A small contrastive audio-text model, trained from scratch.
Data: trained on single English nouns, adjectives and verbs, spoken by a formant synthesiser in many voices, 78125 training examples.
Rows from block 11 of the audio encoder, named by matrix and row number. Each number is 200 + 40 x the weight over its row's rms, rounded and kept within 0 to 999. All counts start at 0. After the name is the row's rms in percent of the matrix's.
# convs0: expand pointwise conv (encoder.blocks.11.convs.0.weight, 800x200x1), inputs 0-66
convs0.369,094,188,213,128,170,190,194,244,211,179,194,163,217,209,302,301,204,203,267,233,233,225,201,256,180,162,224,185,185,154,158,152,183,246,222,154,229,154,231,251,212,193,221,207,308,221,165,186,115,170,193,211,212,225,184,204,161,184,205,149,210,215,93,234,169,192,196,152
convs0.370,089,135,188,331,223,217,175,143,188,195,191,202,221,201,256,190,208,174,197,206,216,158,208,201,223,235,130,206,145,156,218,188,210,212,126,245,194,204,244,136,161,175,227,133,229,221,258,195,212,226,194,126,213,227,257,238,180,228,204,211,194,199,165,248,149,228,250,160
convs0.371,081,262,245,169,196,250,188,159,157,189,188,231,165,178,204,179,216,208,209,204,212,180,237,165,172,152,203,176,212,145,146,134,226,184,205,152,252,91,244,165,123,110,202,185,225,179,197,171,249,230,191,183,223,208,155,182,173,269,222,156,215,186,169,204,192,217,224,208
convs0.372,098,158,196,244,205,200,147,196,210,132,154,286,236,162,156,116,189,202,243,191,193,281,244,186,155,117,227,172,172,219,236,156,217,188,176,160,131,198,132,198,212,171,126,235,215,143,245,228,164,142,211,215,161,201,183,206,110,143,219,142,146,236,156,185,234,298,245,223
convs0.373,107,193,276,162,233,168,265,222,194,181,191,195,184,184,154,197,195,142,130,174,162,116,245,232,247,194,188,201,159,186,218,222,221,289,209,220,165,211,208,263,243,223,196,207,135,119,216,211,305,110,194,210,250,117,178,231,200,114,289,267,164,187,219,168,239,222,296,188
convs0.374,091,233,203,241,190,252,158,244,153,125,235,181,172,143,217,245,264,282,207,158,229,244,160,176,189,204,223,189,180,178,215,197,177,174,161,227,153,211,232,237,223,152,228,226,177,209,144,156,209,97,145,161,250,198,261,141,177,153,205,104,178,160,198,216,202,158,181,226
convs0.375,086,156,210,193,197,236,129,134,129,203,205,175,249,182,233,131,153,144,282,235,208,144,173,224,182,250,238,220,139,233,248,117,149,163,208,188,217,169,178,227,192,256,182,243,156,232,245,258,201,133,192,254,247,221,281,217,182,281,146,151,206,219,242,201,226,190,201,190
convs0.376,104,170,117,196,208,211,181,199,245,229,256,256,212,195,152,285,237,213,176,125,206,158,162,219,178,242,209,171,252,157,240,194,249,247,234,196,134,182,169,183,190,235,187,195,133,160,173,191,181,194,267,162,173,160,268,89,221,184,253,210,188,255,174,205,158,185,251,157
convs0.377,127,233,244,224,275,183,217,191,162,181,162,232,170,291,190,229,172,203,158,187,197,201,214,211,149,135,188,103,249,232,270,198,199,198,129,196,216,159,162,234,176,240,205,212,250,216,243,148,228,242,250,165,279,262,213,150,208,244,156,295,244,143,176,188,202,230,183,147
convs0.378,102,179,227,154,176,217,207,160,116,177,199,260,239,203,274,219,233,176,204,244,195,134,184,248,259,149,198,192,228,170,210,196,260,169,163,189,197,185,173,262,197,234,257,167,141,192,236,216,169,194,183,210,178,190,157,294,175,199,106,230,161,263,230,206,217,203,245,281
convs0.379,087,268,144,228,179,226,144,168,271,192,200,250,143,216,205,166,225,212,167,138,244,254,140,159,264,177,247,156,175,225,192,180,188,223,178,208,234,164,276,177,231,194,214,221,184,136,191,225,207,175,159,230,195,243,194,127,116,160,190,232,145,179,161,278,268,218,208,171
convs0.380,112,198,220,155,188,205,203,222,168,179,197,157,217,202,201,228,282,146,252,181,160,329,199,204,156,179,179,145,143,222,225,262,137,218,171,239,155,268,174,226,167,210,160,221,224,261,171,219,257,196,297,169,181,218,252,190,156,258,162,155,207,177,164,204,180,213,219,180
convs0.381,103,136,197,228,161,235,146,218,300,113,221,249,189,298,127,282,134,218,174,165,210,246,180,189,186,151,221,250,147,197,204,199,189,210,206,241,157,183,239,242,210,193,180,173,217,183,220,173,217,229,290,224,154,224,231,178,238,188,150,250,118,195,202,135,108,165,187,241
convs0.382,093,146,240,161,229,185,183,214,176,229,240,239,239,227,225,203,238,207,131,159,233,181,203,177,196,223,172,188,163,214,178,250,218,266,250,209,156,184,249,185,142,211,206,206,233,192,211,235,200,159,239,143,126,217,223,176,205,218,168,251,141,205,246,181,219,195,205,265
convs0.383,107,259,241,263,185,289,220,134,204,159,208,209,216,258,241,217,162,184,199,210,204,227,127,231,189,154,178,275,213,185,302,191,162,184,184,185,284,216,242,252,173,39,204,208,228,254,224,202,202,171,240,135,222,179,262,155,186,241,245,213,141,228,188,153,239,207,168,185
convs0.384,102,183,226,110,205,139,151,235,159,159,257,158,96,202,174,138,259,191,181,189,221,182,262,260,205,192,262,198,142,146,117,206,177,220,210,297,141,170,226,203,190,202,161,222,192,174,235,212,191,106,236,209,163,231,166,150,147,171,258,228,218,213,142,209,255,203,156,217
convs0.385,109,166,232,230,245,216,191,259,159,203,248,183,172,244,184,166,249,288,209,197,111,168,188,223,212,137,201,240,205,180,174,232,300,206,193,237,191,232,206,322,229,151,158,171,189,241,208,179,191,224,259,182,217,291,174,146,213,258,256,196,213,209,204,165,232,197,223,235
convs0.386,080,141,174,157,234,161,229,183,202,184,208,201,284,130,249,217,205,190,139,206,198,202,202,150,178,200,226,160,140,182,170,199,168,143,173,161,243,155,166,211,244,205,240,182,207,185,229,136,170,215,129,154,183,206,161,183,223,165,134,160,188,217,215,229,284,168,115,226
convs0.387,092,217,158,236,121,206,141,141,223,210,125,187,196,192,190,223,119,221,226,234,242,233,191,162,78,239,220,242,254,176,174,153,250,197,152,242,158,194,168,203,227,204,165,227,165,303,264,172,167,185,170,271,191,208,106,164,181,193,182,136,236,205,159,200,180,179,214,229
convs0.388,094,212,138,239,265,222,184,171,207,223,174,201,245,227,180,170,144,226,99,245,230,203,208,195,241,192,259,240,260,153,172,201,131,190,170,293,216,205,254,174,185,201,166,174,148,249,179,171,195,219,246,189,177,189,206,136,189,225,216,229,186,208,185,175,190,156,156,141
convs0.389,083,192,176,186,195,198,193,235,205,221,162,194,237,226,195,191,172,135,235,206,208,163,228,232,199,205,123,227,252,277,112,155,213,157,223,202,190,135,217,136,159,265,248,170,221,182,215,222,194,158,196,260,205,167,225,165,168,197,210,207,225,164,252,216,230,233,204,249
convs0.390,091,214,151,212,204,214,149,137,251,173,189,126,227,245,154,169,186,139,190,158,193,250,212,175,246,136,194,213,203,194,254,167,169,157,239,216,252,199,217,188,197,173,255,250,176,155,303,219,155,172,159,239,255,160,182,204,180,166,243,198,187,134,163,218,182,153,180,171
convs0.391,086,169,194,222,194,267,191,187,198,257,202,143,258,209,220,279,193,123,163,203,204,176,211,233,207,206,234,242,220,178,192,213,141,157,210,134,153,174,226,229,207,202,233,172,280,228,225,200,254,225,197,200,155,242,191,184,165,187,163,193,174,290,160,157,202,142,236,200
convs0.392,084,231,180,243,100,176,215,144,213,205,212,185,172,216,196,242,142,228,127,219,230,245,217,231,261,270,239,156,221,170,211,195,266,289,225,218,167,220,177,205,234,163,238,228,260,246,185,180,212,214,249,202,216,207,176,208,224,242,84,226,240,225,172,196,154,204,181,207
convs0.393,100,249,270,217,229,192,145,230,230,236,161,143,217,215,184,190,169,157,190,172,189,155,258,135,132,233,139,107,202,128,176,206,257,192,112,177,195,247,179,194,253,246,156,275,165,149,235,294,210,167,239,174,211,184,203,240,251,240,183,179,215,160,263,115,265,287,212,231
convs0.394,082,198,163,119,202,216,260,348,170,185,117,217,169,247,160,215,214,178,165,193,143,199,195,277,190,192,191,199,213,245,190,153,192,215,200,134,213,188,178,140,225,234,187,247,236,179,215,158,270,175,116,159,178,141,214,229,200,254,141,237,201,191,145,208,196,170,263,146
convs0.395,098,275,157,166,260,182,208,281,214,154,200,243,252,211,235,242,179,172,192,210,90,149,256,216,277,158,178,176,163,264,236,201,214,239,141,215,170,186,281,227,233,193,170,235,221,187,182,166,132,141,212,186,162,176,245,191,215,201,192,176,212,215,166,219,161,267,180,216
convs0.396,090,205,175,222,166,130,255,242,217,264,228,197,192,199,130,229,177,236,234,202,197,193,227,272,220,200,175,212,221,253,208,230,159,167,136,298,166,151,171,197,215,151,212,151,157,199,206,230,254,197,215,201,157,143,264,182,250,204,241,117,150,208,126,189,221,179,184,260
convs0.397,090,185,199,205,215,183,146,127,171,229,199,192,238,293,234,138,204,166,303,204,239,184,227,255,185,194,163,157,242,196,176,261,273,170,187,162,221,182,152,125,139,173,198,264,219,181,173,243,174,242,224,246,186,170,181,222,230,282,194,253,204,197,154,192,250,234,173,119
convs0.398,105,249,202,232,234,241,295,163,226,211,184,233,233,184,248,227,124,254,208,136,197,259,182,234,107,181,216,236,201,134,206,167,189,178,201,154,151,186,225,200,208,254,234,304,222,191,203,235,195,214,147,200,231,287,195,265,178,162,105,200,207,207,209,180,191,182,261,200
convs0.399,106,235,124,219,211,192,148,112,268,137,179,255,244,192,241,135,249,197,212,221,179,163,200,199,208,212,137,150,183,177,246,208,232,233,164,219,185,169,176,164,206,82,264,246,190,146,168,227,219,161,149,211,250,238,217,174,198,188,171,193,212,192,257,187,215,228,187,254
convs0.400,105,171,132,189,177,254,219,150,158,180,277,224,187,185,242,233,204,170,101,190,204,211,222,189,197,213,224,196,245,230,179,196,166,246,186,232,270,187,158,201,216,192,167,105,209,243,227,239,247,137,214,130,213,140,177,163,211,279,127,186,192,199,190,191,164,200,209,197
convs0.401,096,162,178,201,226,123,225,206,189,241,201,223,219,248,179,204,223,240,204,197,200,177,154,140,255,142,242,154,225,248,193,196,256,264,162,187,171,228,159,165,186,164,162,189,215,260,203,297,244,134,223,254,210,150,134,231,225,269,229,215,156,258,210,284,217,219,197,214
convs0.402,094,147,226,249,184,265,198,204,190,187,103,223,175,159,191,169,187,215,144,152,207,232,199,185,291,155,175,159,256,195,194,224,173,279,212,196,207,206,190,254,264,316,207,279,245,157,138,249,218,220,192,230,210,241,255,142,117,184,157,207,188,218,278,180,222,124,201,213
convs0.403,090,207,213,326,263,201,232,155,202,182,254,208,208,172,89,146,241,223,209,189,183,240,118,229,125,206,207,168,211,211,213,252,249,210,204,218,264,195,191,117,239,167,191,164,129,172,205,165,194,212,170,161,196,201,200,254,171,219,244,179,222,211,167,192,137,214,220,217
convs0.404,083,227,201,168,261,174,198,229,260,203,241,214,277,239,219,292,262,280,223,209,172,174,213,169,183,110,186,262,171,195,183,227,128,188,163,162,198,218,221,248,153,221,235,180,201,187,156,231,269,159,232,194,230,184,221,243,207,160,220,195,168,261,121,223,252,191,224,314
convs0.405,112,161,171,191,255,219,156,224,208,137,220,205,292,213,183,197,215,235,234,219,212,221,143,191,169,227,296,174,178,176,151,213,197,196,229,203,224,198,212,257,207,193,147,183,159,201,178,172,166,177,184,212,245,162,186,178,208,328,189,174,230,168,131,273,270,280,147,161
convs0.406,100,207,183,193,283,271,255,174,264,209,270,195,218,251,99,202,182,229,250,204,279,212,290,187,147,152,151,170,252,116,169,148,213,186,214,208,247,257,208,223,222,216,171,227,239,157,225,203,208,151,221,222,233,165,176,210,229,217,224,222,171,185,231,181,191,204,146,279
convs0.407,080,222,180,230,173,207,172,247,185,158,155,137,249,187,181,198,253,169,241,209,183,187,315,249,178,181,142,185,261,239,191,224,130,220,149,183,201,248,204,252,216,204,174,119,237,230,221,273,266,144,129,153,201,169,165,176,265,197,207,200,219,164,229,193,256,197,158,151
convs0.408,098,226,87,214,223,122,191,163,144,131,220,183,160,143,282,247,216,155,194,200,276,272,217,171,236,201,239,208,231,246,178,177,206,165,169,176,138,183,258,183,135,110,236,207,179,214,131,205,158,174,189,132,185,195,219,169,129,197,224,200,222,241,181,207,188,196,170,221
convs0.409,107,217,221,280,225,136,249,182,266,209,240,200,199,190,114,223,242,245,240,269,132,197,236,193,200,216,135,190,207,251,213,199,222,251,277,186,167,223,205,267,243,208,200,221,264,150,216,217,246,171,172,241,145,224,217,167,274,255,233,260,117,181,238,160,248,226,215,168
convs0.410,080,164,253,134,188,157,226,187,161,212,210,233,201,183,175,178,209,132,234,127,185,218,284,245,185,243,228,178,187,185,202,204,187,237,219,202,129,171,218,272,136,222,214,215,235,188,242,200,238,219,173,219,203,229,184,178,211,245,183,245,185,204,202,301,225,228,228,227
convs0.411,089,228,170,193,195,120,178,155,247,193,151,163,243,260,236,146,251,204,172,225,195,200,176,199,136,239,190,135,236,202,218,209,224,187,211,201,210,263,259,254,229,200,223,227,202,116,145,179,206,193,175,165,201,314,267,220,97,245,222,137,126,183,234,193,296,197,171,116
convs0.412,093,242,211,252,225,211,260,203,196,192,176,176,213,211,191,208,221,188,222,175,155,130,196,227,149,179,175,168,200,238,269,213,192,290,211,206,159,205,192,164,192,174,176,201,208,191,200,245,256,218,203,209,222,192,196,295,299,187,199,227,210,255,300,234,203,173,214,223
convs0.413,095,220,235,157,169,223,176,168,206,174,254,247,179,133,134,288,252,201,262,271,231,211,158,240,169,231,143,144,162,172,249,207,280,131,157,273,226,268,207,210,179,173,171,215,146,153,189,169,204,226,242,196,209,238,255,172,206,224,135,176,210,204,260,195,240,134,160,182
convs0.414,098,203,227,203,124,256,216,156,231,227,147,200,223,168,181,171,234,145,199,182,256,260,208,311,173,260,125,211,177,206,134,164,228,155,187,262,184,240,242,191,176,313,231,212,241,172,149,173,184,208,216,208,232,250,189,188,238,134,140,200,219,228,231,234,289,158,176,219
convs0.415,081,217,118,96,231,220,124,180,164,236,215,181,210,253,197,209,227,159,211,155,180,191,294,172,187,161,199,196,200,265,223,256,236,265,239,193,220,220,189,217,262,176,159,177,186,178,191,238,229,177,238,242,190,273,219,172,226,196,179,236,184,242,163,124,269,109,143,177
convs0.416,089,175,136,212,268,240,198,250,205,173,193,223,244,195,154,242,152,165,157,197,177,218,160,161,142,117,93,149,217,235,186,185,170,121,183,269,255,258,186,207,149,196,180,186,153,214,149,251,185,227,229,214,204,176,141,199,213,227,152,273,179,188,120,140,238,153,148,225
convs0.417,106,274,221,206,119,222,187,238,161,176,194,187,187,256,148,230,191,166,259,189,202,154,207,158,206,177,262,162,292,191,199,250,196,204,219,168,168,161,220,201,135,215,222,175,167,276,238,117,162,202,244,219,176,149,188,286,131,202,201,196,219,240,275,127,183,173,109,204
convs0.418,115,228,208,171,241,186,143,208,274,226,229,271,178,219,194,159,243,249,117,208,194,244,179,176,154,186,256,193,271,219,213,261,122,186,165,101,212,253,177,200,230,223,158,210,248,205,201,206,229,223,162,154,199,214,252,196,201,191,186,265,154,183,255,185,168,178,216,204
convs0.419,084,180,182,229,149,193,178,130,142,206,228,198,203,242,162,141,139,226,191,257,131,189,200,224,234,209,219,249,175,184,171,199,149,213,192,153,181,158,246,173,193,200,200,203,181,217,203,240,229,258,245,203,141,187,232,228,199,195,166,200,209,208,167,216,204,145,176,245
convs0.420,082,250,218,161,241,156,202,164,239,184,116,233,147,98,177,179,189,130,200,207,161,137,195,274,237,260,212,237,151,172,182,249,182,244,223,254,157,162,181,190,199,176,183,183,182,224,247,176,156,185,118,223,158,211,204,207,133,161,193,158,251,237,174,176,178,218,216,164
convs0.421,127,173,227,205,119,218,157,163,121,197,222,258,251,227,204,242,134,199,231,261,195,275,158,195,152,253,163,195,185,226,208,220,176,186,163,177,187,162,254,226,198,204,208,275,195,150,212,175,214,150,242,187,190,155,149,254,183,275,223,235,268,179,250,179,148,214,227,194
convs0.422,083,173,174,275,171,220,201,162,222,154,259,147,251,175,201,197,158,238,200,275,239,152,214,194,226,176,218,261,241,188,209,288,165,165,218,231,202,216,191,190,150,191,223,231,191,219,173,195,196,112,138,234,212,243,133,188,138,192,203,252,181,190,204,198,217,162,217,208
convs0.423,106,234,183,229,238,197,166,176,277,160,246,98,240,203,226,203,192,134,195,231,240,133,220,195,199,203,139,200,191,224,241,241,264,197,150,230,200,198,222,167,116,228,172,209,155,214,223,189,236,248,161,226,152,203,269,195,230,173,145,235,130,240,176,173,258,269,202,190
convs0.424,106,141,182,183,201,136,260,215,174,157,234,209,166,176,191,167,253,250,192,154,290,275,163,207,234,179,197,176,234,184,172,152,198,181,144,214,212,142,207,193,216,265,256,160,143,181,218,181,172,145,187,261,182,277,188,175,195,194,212,146,234,197,166,251,171,249,170,143
convs0.425,111,203,133,216,188,218,230,261,133,195,181,237,190,125,191,151,225,210,278,242,194,251,136,99,185,231,214,204,160,188,210,165,125,207,285,194,153,213,245,221,175,176,231,205,221,230,271,129,186,177,221,174,204,205,185,200,159,280,203,200,234,217,238,292,263,185,166,152
convs0.426,104,167,186,216,209,236,213,235,236,155,163,213,197,218,145,163,146,193,175,225,324,222,241,122,181,256,182,156,221,170,247,185,233,236,267,182,192,118,255,232,210,230,193,155,206,187,189,230,226,136,176,190,191,183,97,178,182,265,217,193,201,158,267,184,145,227,214,214
convs0.427,095,212,136,161,127,165,122,181,200,147,217,179,216,243,177,183,204,214,197,267,242,222,158,210,193,187,252,233,146,184,207,200,173,145,186,241,127,224,228,243,214,254,215,288,167,172,215,226,192,203,200,237,227,212,193,232,171,182,234,238,290,194,119,219,235,159,259,152
convs0.428,093,184,181,188,191,208,196,170,278,186,233,181,212,263,242,203,158,190,133,180,213,208,241,209,241,131,196,212,224,144,250,277,239,195,215,157,164,248,129,222,202,194,132,236,237,175,295,265,176,189,207,212,158,234,235,243,182,170,206,211,142,236,184,157,297,177,301,140
convs0.429,096,245,265,185,190,241,227,222,190,131,239,198,119,203,158,147,136,198,200,178,225,263,240,203,156,228,248,163,205,114,190,158,175,172,197,210,220,294,155,116,192,240,218,160,251,247,150,208,186,230,158,187,206,212,212,169,173,229,234,181,172,144,161,223,193,182,153,250
convs0.430,110,191,255,85,208,291,183,180,192,215,193,177,209,210,186,278,150,227,168,246,205,170,192,170,240,233,196,217,121,167,238,186,262,204,262,217,210,212,194,165,256,165,249,201,233,169,153,238,145,163,184,178,184,184,117,262,236,154,287,229,175,202,237,223,216,206,267,193
convs0.431,121,211,225,188,178,191,137,232,251,165,248,153,212,218,246,233,164,234,171,176,174,222,293,184,208,163,224,202,180,220,186,272,192,228,194,219,208,248,201,231,268,145,137,208,194,174,217,155,180,154,217,202,138,138,253,200,237,195,132,204,164,213,183,210,203,173,128,211
convs0.432,084,230,222,180,266,234,199,201,123,238,167,146,207,203,213,163,150,228,209,239,253,142,207,210,158,207,260,188,157,193,257,166,212,254,168,161,205,222,158,202,265,230,217,139,250,276,286,200,203,194,122,171,198,240,184,195,209,238,239,251,235,202,163,114,214,220,245,247
convs0.433,099,196,195,206,223,262,181,157,195,253,203,265,164,144,181,193,170,176,257,203,218,184,176,215,248,261,216,189,230,196,196,252,136,264,273,139,193,147,229,144,263,171,175,158,171,191,194,197,209,182,187,144,156,195,237,118,215,242,196,241,168,218,194,283,241,224,221,140
convs0.434,091,297,210,225,220,194,172,270,175,137,218,190,226,173,167,173,222,191,229,181,233,220,161,238,221,259,247,222,187,158,226,209,245,238,202,278,187,166,202,215,171,196,191,189,163,219,164,258,230,187,244,154,168,170,237,238,158,214,247,175,228,135,155,185,255,237,148,215
convs0.435,106,187,155,173,182,251,271,235,166,228,165,200,215,233,278,180,191,185,142,223,126,212,216,206,122,208,173,223,77,205,209,157,155,173,256,166,183,183,209,148,155,209,225,211,220,232,227,253,196,213,135,111,225,180,180,199,136,179,198,176,204,176,213,260,137,145,241,162
convs0.436,092,140,145,212,207,198,188,211,207,159,200,230,164,199,221,106,193,189,188,197,156,161,195,156,208,191,124,124,164,204,178,109,184,189,119,188,208,265,245,171,196,250,198,229,185,271,191,250,292,201,209,167,257,219,244,187,183,252,171,155,165,203,197,227,218,238,216,179
convs0.437,075,103,230,171,139,257,144,247,120,226,183,189,158,166,241,235,177,172,195,169,204,157,216,189,175,237,189,132,169,211,128,206,194,200,253,167,117,223,235,163,203,247,237,222,160,233,245,203,229,154,140,183,218,249,156,192,169,194,229,131,132,197,241,144,292,204,221,219
convs0.438,081,174,129,244,162,248,153,229,184,173,265,202,198,198,138,168,262,144,233,171,244,118,163,184,173,242,162,193,212,254,262,202,239,280,176,277,138,165,203,156,123,188,170,143,175,154,232,180,118,187,205,210,155,226,184,215,208,187,217,94,229,191,274,135,227,195,211,233
convs0.439,105,218,205,242,263,146,212,187,246,209,236,282,230,215,193,183,219,214,185,184,155,242,157,155,158,276,216,198,252,191,199,237,237,241,227,156,216,184,217,201,216,257,146,236,186,316,204,183,161,240,295,199,267,209,160,202,208,205,217,238,235,218,247,242,158,269,244,179
convs0.440,094,136,112,227,218,206,223,158,273,196,256,220,270,188,243,192,250,241,252,250,200,172,297,208,214,185,220,201,193,138,165,180,154,171,170,170,278,175,228,162,181,123,203,214,174,192,132,230,229,122,141,233,284,212,196,217,159,203,219,244,216,232,238,203,213,216,127,195
convs0.441,116,173,133,199,213,226,252,225,219,206,273,214,176,81,194,263,122,121,183,247,174,193,163,206,244,155,238,227,134,225,185,174,206,191,228,257,205,162,153,273,216,212,172,163,146,112,194,226,155,258,241,219,162,240,145,126,196,307,203,233,197,221,160,144,213,247,195,127
convs0.442,104,210,253,259,194,192,129,215,263,220,176,178,173,209,172,237,118,202,240,201,191,176,245,214,206,209,222,130,210,236,220,236,169,141,229,188,209,169,217,211,152,176,158,208,219,157,183,215,278,238,211,189,164,168,238,256,177,199,195,256,238,222,138,131,183,166,194,181
convs0.443,094,263,266,224,97,154,232,260,255,162,144,132,187,228,220,150,197,180,160,168,292,107,195,174,182,212,179,178,243,215,228,214,231,230,163,161,164,185,158,220,185,278,240,198,191,233,198,160,152,205,223,196,232,149,119,187,172,171,190,208,169,208,183,153,160,159,254,244
convs0.444,112,164,207,163,185,272,187,198,158,248,155,191,130,233,241,148,232,239,136,90,241,251,157,190,176,188,162,235,217,210,235,141,220,214,182,178,252,236,248,285,167,167,179,177,201,239,211,266,209,270,211,201,130,138,165,176,193,201,214,125,168,135,224,167,185,126,178,163
convs0.445,081,228,164,237,144,250,168,191,137,215,229,134,179,130,230,215,248,223,204,278,133,164,220,178,257,233,261,225,188,165,155,192,217,191,275,169,242,72,196,238,170,239,247,186,195,180,193,211,201,166,227,186,171,250,185,211,170,134,170,156,172,198,146,242,183,204,208,189
convs0.446,093,197,185,155,168,191,159,277,175,206,215,175,195,172,233,190,258,195,232,154,184,258,221,269,209,209,134,221,206,178,227,254,106,232,172,208,233,264,152,176,266,253,217,224,160,200,179,200,223,226,223,181,227,142,272,167,161,221,192,172,207,137,217,125,191,252,181,223
convs0.447,100,142,246,222,196,244,247,209,150,236,209,207,185,149,182,196,226,208,163,168,193,200,170,299,202,227,145,113,175,156,176,199,212,238,173,294,265,173,141,206,195,185,221,183,212,232,193,240,212,241,257,195,211,179,220,225,230,223,164,198,236,241,219,157,220,213,271,176
convs0.448,096,213,176,245,244,188,164,172,171,225,212,237,267,235,161,124,204,173,135,186,238,178,195,212,324,171,171,183,192,174,198,235,185,173,155,188,241,140,185,132,98,139,167,134,243,208,177,109,214,240,230,147,188,248,155,195,254,206,178,199,169,217,223,241,190,177,208,208
convs0.449,080,235,230,196,207,167,257,145,132,197,208,226,136,196,210,247,200,240,242,272,233,215,215,237,209,219,209,184,178,238,156,236,269,224,168,177,200,143,245,217,258,178,258,190,148,157,177,170,174,200,142,160,197,173,169,138,184,242,231,244,223,226,254,201,200,167,198,231
convs0.450,077,129,175,210,199,200,197,220,243,113,205,195,209,184,180,180,238,171,124,210,233,229,153,175,258,171,160,254,203,169,194,146,198,231,175,231,189,232,242,178,195,266,212,154,171,142,202,158,176,244,185,126,245,233,153,196,137,195,179,249,280,157,180,117,176,253,226,240
convs0.451,098,203,232,241,189,173,261,172,221,187,168,227,108,125,201,171,146,169,214,179,163,274,200,195,203,45,167,211,155,266,257,195,226,254,180,205,263,300,229,162,211,170,229,228,206,219,129,203,286,222,181,172,220,234,246,217,200,167,187,215,188,98,251,298,177,203,184,222
convs0.452,105,182,113,198,242,233,199,198,235,151,194,141,136,241,245,223,132,258,112,136,174,176,205,203,179,223,182,180,222,242,213,148,157,190,181,122,175,176,219,191,221,175,207,212,212,188,251,242,247,97,186,163,156,175,162,273,167,147,184,203,224,149,253,232,177,183,256,130
convs0.453,093,181,233,229,251,174,124,191,213,192,206,168,160,207,123,220,159,202,208,189,239,291,236,198,223,269,90,219,206,227,202,201,183,199,147,212,204,208,200,306,284,260,174,153,178,221,249,193,210,285,199,247,187,226,162,234,170,232,214,151,184,165,183,234,203,226,207,251
convs0.454,100,196,173,199,180,259,181,154,176,257,243,174,182,133,337,243,238,142,208,181,211,276,186,257,217,184,165,207,182,200,155,152,149,207,221,156,185,112,183,210,221,163,185,211,195,270,243,221,185,194,155,230,205,177,255,243,195,207,195,237,210,151,129,144,185,221,234,196
convs0.455,128,226,192,248,136,186,113,223,207,151,237,243,115,197,241,307,261,226,186,235,212,249,181,213,225,206,193,212,250,207,207,246,221,153,235,208,178,242,181,253,218,195,213,219,164,179,188,115,212,200,202,208,185,223,156,238,174,172,219,276,215,162,147,218,218,236,177,257
convs0.456,101,322,256,240,126,230,135,172,190,219,284,173,208,221,247,186,274,156,170,214,233,267,208,213,219,276,114,268,133,189,188,175,267,220,201,155,179,218,94,210,169,170,180,229,186,219,225,236,150,203,183,162,151,218,189,222,183,173,143,240,167,236,198,181,205,261,183,172
convs0.457,089,179,128,112,189,239,246,242,270,210,199,210,107,195,239,176,203,188,165,158,200,137,127,284,201,220,144,172,217,250,144,245,277,144,223,168,200,167,203,143,223,198,257,175,244,232,193,206,173,163,221,178,191,190,144,150,188,229,256,207,181,178,192,118,240,256,169,248
convs0.458,104,210,152,227,134,163,239,188,231,174,197,223,257,272,116,255,240,181,281,224,203,259,217,192,141,185,298,221,128,210,289,154,200,197,240,220,284,173,176,198,197,170,218,230,230,109,192,136,234,201,175,202,212,181,217,157,233,208,282,215,197,146,222,227,235,210,199,135
convs0.459,082,224,228,191,192,207,175,149,238,124,295,193,240,210,187,311,239,229,193,254,248,120,227,182,248,120,169,242,248,134,202,210,202,192,122,139,181,135,215,134,206,225,157,169,128,111,188,178,231,204,259,263,222,143,180,198,245,221,244,258,195,191,188,215,136,219,167,200
convs0.460,081,184,179,153,225,94,219,215,163,209,223,145,189,210,253,190,242,263,132,201,166,223,203,170,229,141,226,261,173,214,184,239,199,239,273,195,177,111,199,162,202,165,230,224,172,168,192,209,305,136,243,222,219,196,156,199,281,203,229,228,229,177,166,218,136,180,161,360
convs0.461,104,205,184,209,183,186,106,173,173,173,223,161,141,217,179,268,205,153,263,232,212,246,222,155,239,252,180,171,187,185,247,132,182,183,132,229,205,216,206,229,212,174,132,214,261,258,239,264,211,163,143,182,204,231,210,260,173,226,240,184,195,188,216,235,255,188,212,227
convs0.462,122,158,195,144,187,224,166,168,260,188,138,267,250,263,231,201,209,159,181,227,313,228,152,188,163,225,243,204,275,154,234,121,234,201,198,214,263,182,240,267,182,171,178,284,197,171,246,208,225,266,202,280,289,287,185,250,179,209,155,220,208,148,216,185,211,241,201,236
convs0.463,107,241,191,198,226,227,144,201,143,203,202,203,201,180,280,188,163,250,165,188,172,282,186,136,219,180,174,295,141,153,202,156,188,154,228,224,162,147,239,216,199,157,229,225,140,205,219,196,191,244,189,219,162,184,119,175,191,163,261,168,196,252,221,199,196,180,211,196
convs0.464,085,146,177,227,205,210,153,243,166,185,156,154,237,144,168,186,205,225,273,292,185,220,281,129,232,217,178,228,198,215,165,153,279,181,188,197,213,246,292,152,183,220,168,228,178,227,238,248,185,213,295,208,144,179,252,196,150,186,253,213,216,192,234,228,282,154,220,267
convs0.465,088,235,207,116,218,209,131,252,168,229,256,179,192,187,252,126,174,183,202,203,205,202,216,195,175,186,182,272,217,248,220,211,170,255,178,153,267,231,208,178,123,168,220,168,217,234,173,285,227,181,201,246,198,178,227,265,178,157,246,152,200,215,220,242,174,187,218,165
convs0.466,124,166,248,211,242,230,154,188,200,170,229,202,132,203,196,255,222,137,162,202,199,191,172,205,102,181,202,240,162,203,187,214,226,203,148,228,256,208,263,229,210,235,169,223,157,253,176,113,177,141,212,200,225,198,182,158,140,189,172,149,218,182,192,182,149,208,208,235
convs0.467,095,166,149,189,199,217,176,197,216,231,302,211,176,174,191,170,199,169,192,139,222,285,225,305,243,255,197,193,151,183,208,225,230,209,213,211,189,273,163,213,255,169,144,241,158,223,211,252,245,241,163,102,326,173,239,190,163,255,139,160,262,222,220,182,202,222,170,151
convs0.468,105,241,166,112,275,164,267,199,186,175,152,230,114,166,173,177,183,206,185,190,168,213,245,267,230,186,245,244,191,175,218,181,204,215,202,191,219,226,142,194,176,206,163,202,210,170,266,259,239,210,183,181,159,157,139,202,146,217,225,266,208,260,214,264,176,221,213,246
convs0.469,114,157,257,186,124,150,213,114,196,103,180,212,169,226,153,155,275,181,228,243,112,253,182,136,275,132,210,186,174,195,234,209,228,185,169,173,156,181,214,254,279,218,186,232,235,248,228,170,165,128,207,101,212,215,160,160,257,187,177,255,254,233,193,223,228,138,200,158